Weights of a small audio frame classifier.
Model: norm rmsnorm, layers 12, width 128.
Training: cautious_adamw at rate 0.0013, 5200 steps, batches of 48, held-out accuracy 95%.
Rows from expert 0 of block 9, named by matrix and row number. Rows with one number belong to one neuron. Each number is 128 + 24 x the weight over the matrix's rms, rounded and kept within 0 to 255. All counts start at 0. Numbers have three digits each.
# gate: expert gate (model.blocks.9.mlp.gate, 32x64x128), inputs 0-127
# up: expert up (model.blocks.9.mlp.up, 32x64x128), inputs 0-127
# down: expert down (model.blocks.9.mlp.down, 32x128x64, transposed), outputs 0-127
gate.13:140134165119139086102185106129143168191065126126094116154092126150118158144133159111090151143106118153085140133119113134131160079103144158125161121118116141095136116118134137158157125130125145104123135103110184102131083192095121104099081083130137162111124126119140177205114151155146130130127181102172172127141113137156131161103139083179162126110146146082093151143066124133158178101117
up.13:166101139099156073100154104128112157157080146128102130163109112136133108177145134113105160131130120141082138123086095145144166119155147176142160134104109164091131126115126141150160122088147133092130160105115143099111088190111112103117087084129145160119129129116147185201104120136104124118102152068156164120110138121162114125107129065161143136097161169108108150123060131149175174100086
down.13:145153142120119152081122114116056123119170138079158114114147146096088127128119175139128110097113112145165125191186143130113110170150130097123143136185122140102142155133101176153160117130140109106131112158145107178173117155157194139121126120184138051125096156128155160168117116083109065149114128149148120125147132122103157174182090094158139130185110124134131154088123144140096086112133
gate.14:131164135108111178045088122197157065083187163097124161193179140092071096113067152081161103089129115096124102147150128193178117132167092154118095177147109133126167162104122125160130139177116144180153102081162145104111079126099135162105085120210125135075087110187102082176071129121140109175090121142152092095116099094139094096123104097140071160148180105108098109095089147127134095177107
up.14:139183152082074150069086113182173047089176154058146138181182135110093122091060168086151068070089102088159095173138115169184097140155128156119111151188091151097146155053106114141164138150136147128162082090146177151123082145092164157115073107173107146075096113170109061172095155099112072150079106143165112105091075100120084110129138118159058156161152102122067099110103151141143080181124
down.14:114192152157118061161140103156175084102178081126207141070172131173106169132091110124195140130140165085164121165133122141121114120136096116134144160153169083105149164124117091133137157219135062156138109161173117111147097163058079165127096131130131120047122098162121122108133088129165151192055129174110104092173152108108093109101111095159173122162144146131162109147142110167128127161166
gate.15:136174148137124098130128152106099104132146137173131167183135107127178162126136139110173137128155148154148156074117138095133134137150148189152172102087141105113107108089169111138161087109188118171184123141080092147140102146136104096135126144107145125172106120129126162122137140109125124121157130118188164083107121121150133113157151131127085096114113107108158099161137122107158154124136
up.15:153102106119109176139130086118136145163108116087150100087131150154083109110102147099098151115114113130095103157136124132144129162071120051126119169185110159117158139180129147133155158140101115121127096102179191167151124146115136117124103140147145135129157133119137098145110109107109159139083140158052112141135142141096123127133085125148170162140118150143096153081093099137100109139166
down.15:144096144139113128089135126119161145142128166128094113126069108134108157138079130097104126170093092151091172105119102132113139138130158128159109087118083095131101099136096166118158123107123162090093127135101122067104050199132139119158127123168152079125151138102160103170108167116085116120132075123187140120145114177130117149097130129130094112117119142131090138134082135140145109110124
gate.16:131126110086107125145167109102129136134111123126089175162129138134154168143129124099093141129140130152101111140145110129089134154127139147132129125165139143139151110108101123124123146100110131147135125123118153159130127113135089095138118113138127146154113131120186140132126181148115147107093184099140128142109133201141123158115117119111179147133115173075126142131103137121118105162135
up.16:114122123128105103111139126105124127124106116149102146136092151122134159166118101145123161123142116122103109138091132118137141138122148123146139104103108117124170127150129110107138129128119099104144100113103143122137099145147109120114121105147190133146122119086127167139159150131126123108143175128132141123102150147161117152114125120095174121103117173098148130158117137110148141123115
down.16:148158105122123150114113136108115127140119144124138096144141140117096094132111150153107111169129154122103167141131160172095146183136106106142118138136098085139139120099105159132144095118118121143109107143114143158142120136154151126120123141159131096152127165122154140150114154132100095141140115137142130131146131119095102141102139135177102112155131155089076093108103143118098127147136
gate.17:142109077133121131109123169120116106029172103123124118071148113169155148167129147106117076172124128150188091169171135167110111172165091135154061115096182094150095161152099144119119172123157124152095170102081100086127126129107124112113168123196139145121159138079180092144098104134085136134130140031117109167082158141160175092134127084097188125142150105143098150107137140131125156144132
up.17:145102107148173145124117170158131099039122042144121120048135133125109135127162091106114128150113122139177115137144135120115152121206126168135142072114205086135108157140117148133146125123155158131102138129095102102095108116152112110108198147151117103110153159075113100116144085132105113127150115110126094149090156120138163102101136071122123108117138074107088112145095195129142174120075
down.17:147166150107101119071086130136097142140138130136141085127076191142090142111100127119076154138128111144089141112116131142155100170134130134137181134101121127105175127164141146160151088079121110107152114137130121145158131173158126084114104094140168157166172142108142122181118127104094116090109143111133141113093137147121134202083106132119103155130165157135151112084099116147064124123143
gate.18:110119135128128137093116117157184098119128145123114135130114131122082119147108145133117129084147133134119112122128130158137115119145159145097132179141108125145185171126152146189126161141115152127118105130160133112141133120141124135123111111124110152099118109138108116125089111141108120139093125135119090113111130098141108117100121102137122164126148099112149107112101120125107154129116
up.18:136142111130154118151151133121100154170105118129136137110117137169168177116187102119146139140119127129107130118153124145123129155144116123147130085128130142133151114128145127109149137125145105124132144160066145112124147133144100096131148110130136101173156122098132133127130134156160149099152109101097148143121127152126144134126113135096159084077119164134137115131129115152147115126113
down.18:141110120118141170119112128177120168101143133131100104139095151100132106131145150145118170125146086121088170132151144112124152154112151144123157128109126117127131115118151105128127145095139120104126107101115116104122155115163158105139143110116162168156173139107120136123156105142108129100162088097132183134088163138155155126138142145134147125111153081123096125099120158115142155157127
gate.19:142142156152099142125141136113089125091114147124101121095159086161111151152141141123121132154114110128150140152116127144125115167131146118107097119121136135153111151132110137123132140097124147105130140111075138127131120112131159127106139145111129123153146105111162114115113111154084093123124095115127116156099111154109117122124132112142120155123146136118109105120083132159115077121104
up.19:125149136129097111103139107136128119096120111122116138075107137148075112136128116127116138127123134125133086096139129115191132166157167152135110120139112098117118153153142158143108127107131150123147130102103121113121130158122130117123150101163106134145123108093140112155100121144104133132121108085117111134120120107131143142089123128112125139151138141129140081138092092145132146140122
down.19:139162098119113131139140114146130111140119133098149125160119134135132188138136141139137154119130114137133090130138148113140098136132146140116115137092070130145121128126137142143137129110119137130111100136173134136146075156114111091136118096102094131121133149131127140156186153171133135115139118130126137102159145105103151151105087130115125162125149129121115108159120156116105118088116
gate.20:131117149156147108143148164146106113128144159102137149121161100126108114107141114142090124140103157141143141106113124117117132114115105126128084074111119135101150108124144137131129134141156174129124132150135138137130136155164138128068150117110126168126166118125141118146098140108142108127138149134141095161114142154109102108142118096162102121125122106096154141160088141152147140116110
up.20:110098103104087169116108118102151124146124066136107123116100138130119150107088131107136150117129112118095103135132150119110145126129147103137140124132149131122095144129139136141111126155081083150160132108136138133113145111122146155158115142154141099108139139131162139104135134130122139113105134113151117131138124128108135143120125148120115131167142156159121113090124102107112105145152
down.20:090154110116123108143129098120188167131115137140108143090142116120150124118098109130136090124148120136116124121131108090127129128156117111125110104102160110122143120128109137135193127106123134141110137124124163145090111147129128145108092132126106112166113175100166110106142153130159093089178173133119158113134132102137110088140163175145141096127150106117151139130093140097165144108108
gate.21:155159136116107112081148139172147130095119198093129128163149125078110143131111174114124079133131124168151144153144096141144091154178097154069091113096124124098116136118127147140155160133112167117149141098138137145153091166097156084097122123180119119116096140127113091152089105107115074122145127118158164142126086141149124088143156101126051116160151116101087167166093183125150130124121
up.21:106100114139151112178135142100126131165143074126169106086114123155155133126120112145110186143141156109123104119113171125093140116074119118129135150166135140147125137163116136122085100131106105135101102149118149121121185073131102147147128139102122140177161124126149171096141146143145163160122125156114112112139158174111131168153122138116201116096077153154154116114155068119100117143123
down.21:121076083133152103137146129088164147075104133118091166157110124095118088163139180111141131153113109167128135116134115115084134128145133105133107111127151108117095109106130114126147124070157173125133142121078133132084110070079169136125191136122142170141137127155112143104126137170118128078156153112181113137123117129115146086141145124124162120105101108115090132149148140099144160093082
gate.22:134115152118113155073135118138138074086157108068094116149152111114114178148107175072145084072105102082122089170137109111099120130164135132144116136105139105138171132114088137161137157103100145138132094089119134146071106178103155156116118135166106156112111159105125112166121145156126110139089177124109108111158103104174137100121139085160122151144169123142115094148098147123134128156102
up.22:160123130125146107167193131105155141140091144182124113085106108139198148174099118148090144172159104168105161110140098116085182134113140108109143095091191095135111089139141129115176131088124150087107154131125133103117134128115145112097183130116162140155139130079137145126143136121101104092139147138116130136119111154148129152112136139103177115126118095143117206164126164155118146122102
down.22:167112104134149169094104118073072155136123116100126113115054119116127096096131127102068148096113098128126153102130114147154124151164170115164169130144106143143156093143157188107157117110153121146107109085108093167094114109170127082154103058131160111144141158137132168136146113151110112098153130091130141103112108135112154139114100158099099148114147142102114173097136104104089112120095
gate.23:139161108153121182120153129112137117094193120077133216150092134111135163129152138160143094157091133092159123165149151086133092121175180157120137091113123111107164125151108166153182154136129113105153183129079127158061076121146126093140158176139142133131111166121139150127115116155112160101185148122181115167066161157123145109167155118119143061165119158119120181087113184119122170165123
up.23:116076175120149087172130092088154154138102142143141017043149129163143106198116156132088160124132115153120135117105122144070162096097128096142159191169141150123084114123094120121113093134096189120105085123160148109121175161088127178078131095144091150077120095119152156177141148112103090144087139151095121097175090132155105147081110092097164156125074124121099110150104120170112146092150
down.23:160133147120159160079160086099168140128148088160132185088103086120066130110121125138108173122094135168106132113162154093151123142121176113137163141151122148187130128147123098110196091120121154052088090133145153105136133161120121150129161087126152155179129146102127171113140166130110136149119124118100135114135105131204139161123124125132130094101145133131064107169115145082113117152038
gate.24:086169152130109117100155133168144104087100148150105144162138129115142131159133130129138083113123124136148106120135130104110098154119150181149116076078175082121120063133134098142094130110153134130180107113091069128131109119143158149123133153135150084176111133096140137108128158148118121084147100122196148101138122117155116092139120156104087101118101129116164122119147114105154174092148
up.24:095116161129142124128122155137127111142106192151131158143153120114146118133130118135181097133106153131173096113167141132136088136106114160116135117079165111134142096097147089143114138123170112148179142132058113115129117115106119129111167120143162103140126128122112157132132139150150144083159116128178152103139117118187133124138159175125106103132114094156133106123148124100159231097170
down.24:128102110117143119155108157160147125073131057165152118138140146160142112154145131175154119151150133120154119105114107134138121110183155131096145131121162171119157154151175134152097175158143109154129121125135090110142166113160113109130104118123067133103124143154094131098105120172178132096139160141088121106102119099117162121147098090128154102107145115169154104082188088119160097151112
gate.25:115134111102116144137123131144140089093149142096150125164171106138089122090057137121102130125105099154120157131151102123166110151093143152107132145159130103101102105162128128156179117129146145140127147113134086133127090138146131132113133101157129140115115107152126130142111083140122100138133086128098136124069138096137145095127126105176094143158131096119132154155074105154158120146108
up.25:138109153145125103156154131127106159143119112160107137150097160125145114146203122125136145159164129110128120111088149113101135137162128130130124092117134156138134119119103138138094151135099103130104122146123139125125147115127104148149117144129124132142149136115099143105127159118124171100128171121150126136154146165120130174115107152119155116066112174138152144113141145083085139142137
down.25:133114085124130128150130159123126159141120119145098122181133084124152114103163126133114152134153124105115105104169097129132131149123138157103128164097111104149102096116108135104090128130173120108111111132102118134105150101130152097145144112115099136145121132094134070106143088127146098115161109098102117130121104128117179094174126114148147098114102119123105151137141172122147164121164
gate.26:090120140143112097086108152156082124132080088161105130098113109125148152127144114124142117154162140099146147061156211103155139143122141172137175090084151101120115084136155091131125097126184126165149101163101129113126122129125153132103113131083137098129094082121087139095162114132154122116123123126140160117083099090148129121139134125138123128118112087105127100149188093111180131131123
up.26:162135142115119205147156085124149113149165152103149121149172162135082085097098158154093137131106083164112120191118094127148135100107090076132109152163060171099124155167121164167155158110090122088081122141153158145113134135089110124129117134176101177119138165138141102184100128105124128140115123174104110138141148152086104119107132125149112110178133183132090155099099155146108109150114
down.26:120146112153074172123168118177104122153137169121144154118168135078110144112098108115093134164126121150069162125128127099117128150137163141165041095155131129140134081141119140122146152138119188110139157139125170163110075152137112122145140118161170106108156119112132121168121174088124137138131086111166180160093180173136103149091130190147087109130147118093161143134100105115118111137121
gate.27:136134140154130134121121118120131130132099163126143133134126123124116082119132139147142110153129094126128123171123106168109147095128095110114093141126092115140148143109125112118130155122132194136108116129100115083147130133151115139139147145134133172122153138156094101121113123136144140121142104119113080111117123129111137121109126147093118125118114111121120134124136150111098137106141
up.27:169124133127143114125127088116128148150117134121154106123110126147088099149102154116120161133142136164098094135121093159124144111083120091132111193160120124129116117135147157130128126116127144118101142125110133130122094104125130110108124137130089158132134153127133117150108159113100101132086115111089097125151143150130156141133097112133131146129114124115116121120084100120102115116116
down.27:124124150107138119154097147146119155139137112126143115177138095122164113140145128146145107148125127115127151125105129178128130101124113125112155144125109130135117150117158106130112074128161086155165140162151117110119141105143080122125133138089119128125117123127125117116146096143142181113160108123130115119121126117110117132158139118153112152116083104144151102127150129152110132148172
gate.28:146104129150129125119131130099157125149117143138124106113127145159115169154112137128148118173110107127111107138140094157118101155102135119146119159140144142111117130143086135126147113106131133118096123145141157120161094133111115108107134135139111125118143098130155130165126144125124124112119139117107099129177140137147112125121093087138149129172123126112103129111114136139109142139114
up.28:146115113108134149112137128121101112122138115115122151118161122121146128100127159146151129113132121107123133125152128094101083103162125142121156100076141124143135109109105145157151146156138147116133108120098124126120099123140134128125144130104132126121106144136131126117138103138133126127139141127173140116107137132143122099164155113135123113126145139132125117170113158125143134127129
down.28:129134142150127131137138135138125125123137120157134126110070143131118112115129140166121169124150132134135086112152125136133107119142174116133142138119136125123176109131119108131117087139122122116133099126127119132136116172105145113136130092112145124147138119119143155158133139110105102111081126125139132116110126152154101149117162137128111149126152130116158170124142122148105116156101
gate.29:159156131147132168117120122116126106127152101142159133145142150102133116132080158161134147114149101107110172161130141137107126137170155097131106099108128104110158119166129125115138059131145113121100090134153117150112121114173121120140105139140117109127118116176129129139168133131105110128152156126158106122114131146141126140113146129144135137144107111099120104120119151123095117151117
up.29:094094129126125136151133140130175127125124123170133119110082145159132139142128120135132137132126147126127130125121160146124125116102164146108129132091113116127106132123127121102112141125122184134121125128123148148161128123115144164143139148103091101094132125130094136087149128113145138096098137123105120102132111142173089092116172099150161170164136118127116101095159106153115142070129
down.29:129118140121111132112175138153134099151072160124146141092115103155107103178138094123135134117103110142141133155115102146149109132135138101136108189146141125123114110151105115093143112141105165100096142097128113154132135120128143092140158109139145155120129110143133118151109141085124133158102106120125121102128118156137137159085152121131132168154128159138107152090104154150129144133128
gate.30:098124139133129118118108142146103114114154133131147116144141161126177146150111126123105131108128084132127121153124131145128144116120148136128120129142166092151139104150118114095111151126157094121121124120103113114137141152149135121151126140123124115131108109141139143146126141149116120146138126104119088132111113103155117136117131140149124098188152104127123123146152114146116108135108
up.30:125118091135145149125106135132132140111116106113122135132105129097088117101098128094146145116103116104113132134161144104143153114118151095123127123132107123107100112118139159150151119116104153162128143122114134118145125136126136171125135147135114141111166132114116116113106100068136123130113116149152121104113140133125138120131115117144129141111141121103102128112103111107154127135087
down.30:132129156095121097136146132085110136119104157096136121069122116111107117138127134159096151114099125107153115138108124110178136122143076124147123134112138149121142157167141146112153129123098151122156132110135152144152133149107149096130129137147149109128124132120123132162106143118117120132109144150123120111106158114139094133100138143129121138105152106146126095087117127137138125124143
gate.31:098128120123121165142116131116116115131173117138135146188157156086153168146100156142171112102184130135114115200102126149089155135159124113171069139176140132154153179177060101107109134136149104138105088109177114130089167156144120108131088149138161151191133158147160102115137193162113068130136179123097092122112133116119136157097115171114123100177127111070146135109137138126080081150112
up.31:082136156130122150136109127164136120099162124138130136153144134085187165168118113143161122090181155099117130188105149128113166143160152158156076135176184098164167178152099084149111082127158096154131085079133105122070129152182115115137108127125179132172120145158145123073125184200114101116133171118095068112092151099156158138103106152101130121148141118096148126119156092136099123167101
down.31:140116122125150145108093146162142123112169115085145126180132155129160143125053130115127145139115150138135196139134139164127128125116141133136090113097168114116112118173104115124094095081119103146145131099141124118113100127085065114125128089137091099122132161099136134127134142142149106175144141114086151164129110088123120172135094159127155088167164188090152127199120159149090101162137
gate.32:172114156148188098151114145100145144137116145179164110086139077102145145146156126140120156132133117152146216099113167125106151105129145126146163134102128135091137111111134098126122089139144131080105140133089131134160146161116133147079166108053119150146098114114151129095131117105130115132139146167129146120125124115131074128130106128178065173154124099059128147160101123169143103118101
up.32:151097092089110165101108115125130109103135124058106142149146134152099149126113187098153099128122098127143101147147130124151119133115105080123080139174091126147128149124119147131119188073061069159156148144130176130062113105108123114137103138131120129102152145144144107158098141141145138121115145105119108114134112115126152131140118136130168140128143159161102112123118119077143106160119
down.32:133112141117097129102143109120144152178122120148110175112093154094060102118123147137076120160160165144079131094125085101110151136126152134130135118088102114113115109135161169114134057119146157119100149135154138136118127167157192164108155100148126128170098152100151116102139095095107152097131158142172157107131121146156122165123163170132115119101161139145099137157120172105144160105112
gate.33:105143129094125107107132145142066119118117127133126148116166142120206167106107108110140096117149175084143115154149163122101098148124114206129137120135175127141140101121143118096152128104164105124155119123108121136113121143109133120137131163102151100161132141122113148142143115127094144122137122121129160127125132139160134111138167133101130123130149127129090111120122098133145157120161
up.33:101123137114107129138167120156106115110100122119092137116162144117179146145108124126123087106121157115137105125133159124146094138141162176091127132103179099146142112140163107101126118128141120121166121110123140107125121150149159130124136149088161082128106152139129146125130122107111109117146133131149152108128129160167145129159143145130118121119165095131152125122114107132143168130145
down.33:142118181120184160102080157123119124069101111155133099136138149124133157131118145119142103135140137132128122133141140144133144109116130112125165128115129151135116190136178154196081126133117136133133166113172106105128134095094131141136133148127052120124113132126114116147162118149147094063151112171095127112181135121106130152149099123122156167147114113133152117063137134100112112133155
gate.34:113160126109073119114127112127084132140120126162133149129075131109116171099158124118150107115180128119107163091127188104121143162132156130144168111127129149116134115143148147123162109122139120161151111111119176181108107142148134097129101123112176122113088100146107134104114141099138131089167118160152141117093110164175111156130153127110124145157166119109128138131131087141166115160119
up.34:095176135093093126118093151148141114160149168096114142153177146119118149099120129088131123069149115090093094175159150128135097092080103147107127159124077120138113144083119108113098105118113146144164125136103088105143118081127143171110100145132106095093136128164113157078148113118151122155151113119088134119147126116136123094134148159125137123119131152139134103113180143111143159109153
down.34:172123147135161093118163153147143145155134103163132171106138096114093142122133137152155137148104130159147119145129133127177107120162158170138149129118179149109187134159105154117108129113110102103137149135142152117111133174134121094086136155095135149125121153115122132085087110158119153129102125109107116105106110142131144100116113134154136100171130158120129157132130144140130113153109
gate.35:127160118128121102135099152117117109100152180152154149127166124094179156087177122146114114138183156127150176139143163097064103113147120114131112085141137164139119134127141095112151118115123131154087143157127134117097143101135126112165113123074089095114102145135140104100149099151137144150133108192203106141151143128086095130159163115115109102129104100099145187128156182125147108152132
up.35:181154143120100119096151100115118127082092163099107143133102103123106158126141118077087143150118087145110139128126094152137119182164182109170146112111158093104126146123136155136182135075122163101116159100120160170102081114091148099084130094122100089166131144087141149182134113118085111102106124115161121170097093158136108140077159124148122173124148127104091135101085141162141103132098
down.35:106101135121205162144131171120154115085132109126119122120135127121171075097130139134123111174107143146186128092128104121146169063090086151114132152150153122100103118077109085107114146133148139155141138122135128109104138087084114190101137165130164163115117123169068100112099120160072151136112106089114106153093123120138168095130122122071150146145108071126171132107146127151173143133133
gate.36:135148140139127119110166131134129140100109147140102122110138121099131157166148114114118167122136154129133144122123126131125122154136158144122124113091171110139133116140162130154145113128126124126130136125126098159151138126137148126107141111111127128123096108114144145102142149128143169085098136110144139116099115134156143148123098126116146135043149109155124093154126092130141136116118
up.36:107142128116126099115139113134125123110098101125091148116107137138124179140142117100117152093144153120132092116130126119159141149112138187168129135128135120104139127118146140108130133101139105137139090101098138134157115149149113132128119135129111119144117103132138153152158141137115121116125136108110127091105109116157121157112115137141131115111132109100138085140109107133160120110120
down.36:148096134087176100102098100072114143146137080123153113166122135111158137116125119115133128097133112124139110119132159124108145149148111114129156110121129124108136158117132125125132084098155129117067123100118101149164132127126126134118149131129098122132139143116152129125119109142137101126152141109103127090156099120126124105118142086116161168084126133154116125119153151118085112148114
gate.37:093125141142137124137118122136101126090138097146128106097118119130119159128131114117136129134116142132117141140111119094119110146123101115130137126153147103117123141142135141130149140121155118137141102127105114107140120145146109099152140121114130118158139117127125157117137124135113136120112119124115121109146124139144123115135141141092141145113151129126135124129144125131140130117139
up.37:110138127126122133116129131147099096115137099138104108108139093130161129113112137123102131146105151143130086114136118122139118133129127141141135129108162111144118138140139105154162107153139125124139121107130125120131125102144130145122143138129152098119120127120098116108139130142124092096122106093134138139108128149150131109128131153129135140120130113122128103148110123123145102165121
down.37:137120146103165119126124153118138144123115149096139076136094144093135135153118136105121127121119157111130171150128138135147112124121138134129122108101101121149076155129122130129125099094118065091134149126137163130118144116142106131107136104137082113143151141115127103125130126124120132122132164107113128133138116135130130139126148124129120126105117112139145116126129130092146118112119
gate.38:112111139124117088104125169129144115125114107145107159109110131117158135121099106096149143102143155114137129145111149125116173141103157155159134122119167076116130065139166081139124140094129110132138113097108135105128150132147153165110125115132143105150144092143075174083134133153093128114132144095108129118127100103174136138091118148077106135087154074159139081107157078103173152153114
up.38:103140131136102097105130172147136137101124074171092123134089142120150126143126128100149127109156152103135123100120151097131122171124151181141162124079151086121125101099149115144136091101157123113168089104121127106114106138194131128104110145098158115159119099065073149094126137158126124075114140116127128110094126097168168143123122136109116103126147098118139099129147099102185147123117
down.38:112119128118206113121080139129086152116166097144135077136109093125137120108141112175143117130091100105163128132184132107161153125117154080164160109111158157116103184132126157142125096122129063122087086088126110097150138136118099152130154127126082091147127158130142109145094123141191099142110158108091130108149090109123122107148122109149126119149115129146129105135145164108085148081107
gate.39:132180182130108119117130145127095132108152089129127168185096145099093126039093107151178127133151125106112179093118167123126172099210106116150151123109124097105122124098101141146129043114093121138106170140139139155112096152178087092114116166093116142138142136167132134074088094142136152106166115096213127155087124105110114105115183150117114106108120112103122148116122184056104149160080
up.39:114100108109153114138136136140147151184112168116141095083119118143184162180165179174124172115086148143117094185127092113125119143051126128092129165149126155146104128124130103118071191118123173118147100157159140079144181123071159145138154127154130115137146095134124131151168136137126155123107106130087132124185152186110177157140065102088166122141117183175137075104142108183139139058183
down.39:179147186128124128094135111120160183137113116138169142088105146141108143156052105106078194133128065113100151145106110142152159127121166069123167100144107156114126143164112121116135103126041124108122127074114142150174126160110096159136111094165125139122149114117145148117145156159071131117104183134134114140123100147167101146067136104148111136143097129126100092143152092149123098125065
gate.40:173153112123109154109132101152170097123116170103114171150159133099095154107044128106149182107144104132097166155164130122189059144117175121127147121114126106101165141147177111129134136090113147106149127122155126135209117096133111138136103127158128069120130119142131092091103164099096108108116108119140159118120085127123114098105126152178051196136157124142125075155118095129128083118132
up.40:134155156129127136105144090160146103112129169149127139174126127091085148113103148099157156070127113154127164148149116130185090183124186166106164117099120126081168096133128096135118096102115142133184103119145107170168087117159124136094092111113130115145095138151090116110122159110108092098126106145121149124121069136149116162095140135154059189135199116128146076136139104145144072117135
down.40:139125177145089085128155120129109127158149106145202070097141131123087155111092083102113119155115115154105154140150159139169142137113148143174175143105085112130120131153128140157114140144090122156101144162132125118141120205120127141151160153090176123131102122129119145168104098109141161120094099105126131116145132127160095156099115144148103158104152178141152130170149154159165103132135
gate.41:104084124149101127126137110094123098109136117134135147167145132137163124173104153123085113134174125170098133168121102147069155148148143105125076119139158129162151165178070115121064139124126084126096113115134105128108154129137120108113155119121136136128118139124168124134119214158124093125129189126089083126091100121119144132087104161081135080154143110122132132156138129101066127162090
up.41:088091111144110150121119139128125139075181104169137133176140149125180142191130130160138104137161124163102136152099126147097136154167157147182085124139205124183165141149074092133089141136137050152078117110165094124128154145154107100127129127108160114161139147131162124117088182155100102095160173093106105122122143130147168132113090163066123091128132121094166145140130155103093092147110
down.41:106172066142161132127121143139085161148216083100112114144115164131150133124094162115106159116112140125120150144157151148093131148131153092171098058118127123117089141179099067138081116085176100131148110088108155093127106089122105087164097155100106067091133153136124139107147158125143134122130120128091127165165133115135116162131116103110134137163161198114133116175161138157103118149108
gate.42:106122117105113125116152107158168129139128197113145137121120128134119141138120119122139143137126084105109101173143120161128115085116133099110105128120101148122119131147122114131125137136108153129113101117126138145134140126115124106115088131129118120099110128166128102125108135128132145151133128147101102127137143145123107125132155123160151153129129150118113132129126128157156121145112
up.42:153127159138148141141133118135143125148130116134146122132159113142126144112142118150081134144138158154147167151115127159102136140142110115118122137154147126113125148139120135139176125165111109119111165162138140140121149111124100118129149151152117137128118133131146122145116145133142131149106130132098107120099140118128135120149122100113166132129117136123124133110122144136113143095116
down.42:112096125098139135108110148142127131134115123125119135159108136142120106124124169092147108132139137120135103118120081134122139133105124130143133114108153122125120131139172157155133135128144111149136125082121125105132102127120094127093124110157122108123119143103114115115142130171154170116130147127106139097133136103138152142147130094132118122144087107156098138134146117131096126139120
gate.43:171106131111107108124141122139147095103109186122175121136129099107100133151127141112126117132122105154108149185150118150127132088115098131095101135117123121122109126145130141076142158117118152128132154121143114142137104165117128099124138125148103152115131105133109081166129151134114077111122142094170129165123098112132115115098140088161078134186146090114101118204102124161126146104129
up.43:112092098137142113139127129113115160140135093150108156105136144139134122128153140123131158133118152111140084075087186119110133159117131102153129139169129149104147150143121108178078109132090132110117143136123162071129138097131097160136131155139137117146146142131111158137106092135123156125141106135101105095157154163141137133148135153101170115116089160107159104069173116096092110141139
down.43:129085112119138138151118140128125139141119154107124146151142102128154113141119159127108100136137122175125138122125112116079115101122132118121075153097116079141087129101150089126127139063111183117119159141115118128083112109090120125116158124134099189178132151120107118119130107143141099124174129120120121069125148161135146103168126110153144133106151066093110152147112156107160145115117
gate.44:126120107136149110128147108107110151146099090117110142141133104147143109112161124126138121117136114098114145102100153127108152110133100143148156105119114148125114121098131111100165103125165176082162133143107141134144121109125107115103086101094096105129124113194110144137172109149127122120108122135158132123144103143143136122119146073110133099111157139121130153149131107150169155087136
up.44:137126125150158132141143107108099168165096126148110130112126148155112101092139127105116137166124098167088122113122124113093153148091120115113143123117102131091115098118165122145131103131138161128104155127131112114128102145151106091124130065127128123134133130161135142171141096133124151135117117127136162153123140157095150144130114131131150113099107140112101156120107143114147101111131
down.44:120127090161109109114128137115150091136174122163122088144107149101155117149080166096118105127116130122124111154095143128111122133108111112156118110104126118147132114093095129108127157150160136139171071121133144118125108186091138116139111126135132096133127092109140135170111130111105110130155124119165149129104150149131140146128111094123091125156145135161162121095107125149126103129126
gate.45:121151122177132118130136141165134167105114125150122124149118132109108127119118127118140147157138112124130137109127140155116114133128143104112121140145159117128135096114088148143131115118122145157115112116140127106143123118117120137125124125126145114113127115106122117154122122099139154124122148145140135127101120144116125125108133125121155119133118091155109128126128105113114120128109
up.45:144135135106129150147155131107155154133109133136147110129101116118137132138146120130126116114136108116137109123134121146112150132153105127131136137133130133115133124124122122133135135128096110131143125124126106146131119136084151124123114137136145132095121122126145156153104116131118149124121114126124111148128138112147139114130144133133127137139136111121137139120124160128135130141127
down.45:112144114131118140138109131133118150139143110131097151121150140139156161121091145126127104132125146104151130130112100111119160136132131110140153126146126133142114119113088092110125113106115148138143147159120123137108114084091140116112151139137136162128135107148140152129143153120128125146155149132107146121126127114074155127134145117084121105138126155108127118122104110143115106117161
gate.46:096154137152146068176137180106134130141104192145135131161112081107122150164216157111120108144100107143127168142139115134116177156125121154164135088093195061128120119091134100080115109088200187129114155101055122129122113133109119085130153156095100179211131075107120120160073089123090159104132071111145087134087083107150135098084128143127125153148118089093152106073164134155169141083135
up.46:182131085124130130079149100168086143113146012149093145099126190180103089109094125113112138120089113110171074106158143142166067162132110151150132103165117114110108149166142179138146142139112099132117158132154166112133109100107138115124135130222141125123160159139181169116137085135111099142100136073054142163134158122104118105151106086108165085087144164142087111089071098130114156166110
down.46:153162136088116107102129101097124144155140157083146088087123106154140148120136109095061127118120129145093134102140133112127119123100133101130110061136073122111067123168149124121169122131108165085160172125096104112126035151100167166103114071138103124145142134090125130172140132085147110134141121146128153147184086183150103115118107135143090161108154147155062181148117148175165127100117
gate.47:124147138134104122130121135095082158140155086112112181153087133104135151074133155158157111160128108100153157113116178114102158105119130160118091097116083139135127136119114146123155086154107104141094147127135110136088151110170122098138133177118142122117124138125093119086134091144148157092175139134183119134099148131105119102122155133126148104124126130122132149130154164127127148161113
up.47:104101145156149098193141137123116147152095124144140086107145105112203129161129127143093133136113165133145095136104119134091152139081110141142098134136178110127114106104126119107106126115128149115108084135126122111139183144124119135130147130138137165135146115130129128130140156106121149136129132118086134092121161161132117164153133142084171151125084096130107127103163102134135166098151
down.47:143138166116128096107132100111158139142145139150152102081105098135071108140119116108124149108095098126108117153119191134153109134099158114163164124154120143117137130158133123101125121119084127108110086093125138156123095167120149115150107096159111126136134156140166148123081200110134090169103151171111132109149155112133093142099132150145118123143149159154121113116111139129110123124104